From a checkpoint of a small encoder-decoder image transcriber: 23.8M parameters.
Rows from block 12 of the image encoder, named by matrix and row number. Rows with one number belong to one attention dimension. Each number is 128 + 24 x the weight over its row's rms, rounded and kept within 0 to 255. All counts start at 0. After the name is the row's rms in percent of the matrix's.
# v: window attention query, key and value (stacked) (encoder.blocks.12.attn.qkv.weight, 1152x384, the v third), inputs 165-219
# proj: window attention output (encoder.blocks.12.attn.proj.weight, 384x384, transposed), outputs 165-219
v.44 107 [125 108 132  96 139 102 148 132  90  85 131 141 122 105 178 122 140 145 165 138 159 119 127 114 130 126  86  89 128 154 152 117 182 133 122 147 132 116 168 126 128 149 121 184  94 115 126 136  92 132 127 121 115 167 102]
v.45 113 [156 124 133 101 119 127 120  70 113 100 109 122 109 132 168 119 150 125 123 102 126 110 102 112 126 119 129 125 153 110 131 140  79 119  95 128 148 126 136 121 119 185 156 121 111 144 122 159 101 165 107 147 131 128  81]
v.46 095 [126 160 119 164 114 136 142 128  96 107 134 131 196 120 145 127 131 108 149 126 124 109 121 137 136  98 116 117  88 118 127 174 163  72 135 125 127 153 143 127 139 108 164  84 153  70 111 111  96 184 100 171 135 124 121]
v.47 108 [142 145 123 120 101 113 172 152 151 129 120 143 131 140 120  95 138 188 124 101  97 114 127  89 116 122 122 180 152  98  79 135 119 126 119  56 127 138 108 132  76 129 150 127 117  57  77 139  89 136 114 137 149 121 139]
v.48 104 [129 129 102 113  83 133 129 108 128 190  79 152 143 137 129 122 110 205 129 157 113 134 187 127 121 118 161 132 119 131 128 126 109 143 132 128 140 134 129 130 133  95 131  67 124 129 130 105  90 136 128 115 116 124 143]
v.49 105 [130  95  89 102 138 134 135 148 150 133 142  97 124 128 108  90 132  77  70 121 132 135 127 161 103 160  95 131 114  97 119 148 131 145 113 128 116 144 124 104 174 125 156 132 148 146 113  58  93 126 127 171 116 121 134]
v.50 112 [ 98 140 180 143 137 128 118 164 125 114 188 156 127 127 121 149 117 134 119  71 134 131 153 104 169 133  99 120 175 129 178 134 128 131 123 121 136  96 141 111 145 132 114 166 161 125 129 158 164 131 137 138 149 129 112]
v.51 111 [135 139 128 188 119 151 110 144 132 127 125 118 101 105 105 123  11 135 106 123 153 132 131 126 128 162 122 107 138 130 146 135 131 159 118 107 162  81 133 107 129 113 143 131 128 180 125 101 151 159 108 150  82 152  71]
v.52 101 [118 126 201 163 131 128 124 148 101 152 125 107 165 142  89 111 130 103 148 120 118 132 134 132 134 150 110 139 109  81 138 117 114 132 152 122 132 141 129 116 104 173 119 171 110 129 137 128 211 141 164 185 129 114 161]
v.53 097 [131 113 120 147 130 126 116 139 102 119  86 118 120 120 169 125 148 154 148 116 115 126 126 138 131 130 138  82 157 165 130 122 137 134 139 199 125 136  69 132 115 129 147 135 130 119 145 157 135 158 152 132 130 126 121]
v.54 099 [143 137 119 137 124  92 109  32 171  98 129 123 138 108 125 127 126 115 185 139 115 140 116  87 130 156 109 138 132 124 124 147 108 105  93 134 173 137  99 131 109  74 124  56 102 131  78 155 124 162 132 113 128 105 122]
v.55 104 [120  74 125 118 168 139 129 144 122 116 132 135 135 100 129 156  84 142 114  97 131 144 133 122 140 140 129  73 127 129 150 142 133 158 145 120 132 156 120 130 125 138 122 113 124 161 136  95 141 130 151 119 136 144 135]
v.56 108 [124 112 128 118 119 126 152 133 125 129 119 114 137 141  92 125 128  76 109 121 108 170 150 110 115 136 142 108 116  73 152 128 114 124 148 137 150 133 147 122 153 135 129 167 160 121 120 119 188 147 123 116 127 132 118]
proj.44 109 [139 117 118 163 115 176 145 105 124 126 152 132 132 158 128 131 128 130  78 134 137 141 131  97 137 179 128  83 106 118 133 129 122 115 130 147 125 124 123 100 125  94 104 136 126 146 152  35 182 143 103 115  81  93 123]
proj.45 119 [156 128 123 176 152 127 162  83 113 120 147 118 126 124 143 121 130 178 127 170  80 126 112 117 166 120 138 123 144 113 117 128 166 123 143 140 169 111 100 128 137 131 147 127 141  57 183 164 129 131 183 153 176 119 123]
proj.46 100 [ 88 140 141 169 118 104 110 135 150 143 102 125 101 156 125 127 127 152  45 119 114 156 139 158 126 180 195 127 143 156 150 126 108 127 138 117 117  99 100  90 109 107 129 183 129 111 168 131 251 115 129 150 121 118 168]
proj.47 116 [122 134  99 130 125 133 131 120  55 129 142 130 128 124 133 128 125 118 165 227 110 148 128 113 123 132 163 119 142 124 130 149 107 106 108 162 129 124 130 128 169 126 134 157 159  96 124  89 115 116 163 129 116 108 118]
proj.48 105 [127  78 100 106  83 148 129 106  97 114 154 126 127 108 144 128 119 133 148  92 118 130 126 143  46 163 131 133 159 168 132 136 125 189 127 123 134 115 130 110 121 159 128 129 149 116 120 123  89 127 137 115 119 132 115]
proj.49 104 [124 130 121 121 158 103 108 128  95 127 191  96 155 135 159 102 109 114 129 125 160 115 158 104  80 131 112 115 137  86 127 127 120 133 130 125 128 154 138 147  92 175 132 170 124  95 132 131 118 144 118 141 139 113 126]
proj.50 121 [184 155 109 121 201 131 121 126 119 124 125  92 127  65 125 102 108 158 126 116 121 133 139 124 168 126 126  74 163 105  80 109 160  78 132 153 179 137 152 124 137 130 141 106 111 132 154  81 116 119 134 121  99  87 136]
proj.51 115 [123 135  86 140 140 129 130 105 117 132 120  81 112  88 157 153 129 187 103 137 121 148 115 126 130 143 134 125 190 129  83  96 140 135 119 128 189  99 114 127 124 130 169 111 117 115 130 187 130  80 133 118 128 146 106]
proj.52 098 [175  90 125  94 144 131 131 103 156 132 117 116 158 134 131 139 135 117 176 124 149 127 129 152 110 106 135 137  76 147 111  87 142  83 171 131  81 100 147 152 142 123 129 122 147 122 129 128  86  66 153 115 115  76 132]
proj.53 100 [114 102 100 128 124 164 117 109 136 143 165 133 124 162 102 139 131 124 142  84 129 131 157 131 126 115  93 128 121 154 156 150 116 108 121 112 134 173 117  79 122 139 107 123 133 190 195 136 141 128 108 152 141 106 102]
proj.54 104 [140 133 121 125  76 120 165 160 105 130 101 146 174 148 124 159 154 158 173 128 147 109 122 137 101 127 136 133 143  61 126 125 119 139  64  93 107 132 127 126 122 197 138 144 114 140 143 107 105  89 127 115 145 189 118]
proj.55 095 [133 118 106 203 114 142 116  93 140 162 153 125 131 127 139 105 124 112 120 135 120 127 137 132 126 145 102 149 126 111 109 126 101 137 150 151 132 123 128 139  87 138 125 136 129 114 120 135 140 127 129  98 149 164 116]
proj.56 105 [139 114  88 152  64  91 119 153 118 147 108 135 149 114 145 118 178 142 112 128 134 121 123 138 100 132 154  86  97 114 130 173 118 122 132 122  95 118 170 128 140 124 140 171 111 180 119 126 124 111 171 181 120 128 138]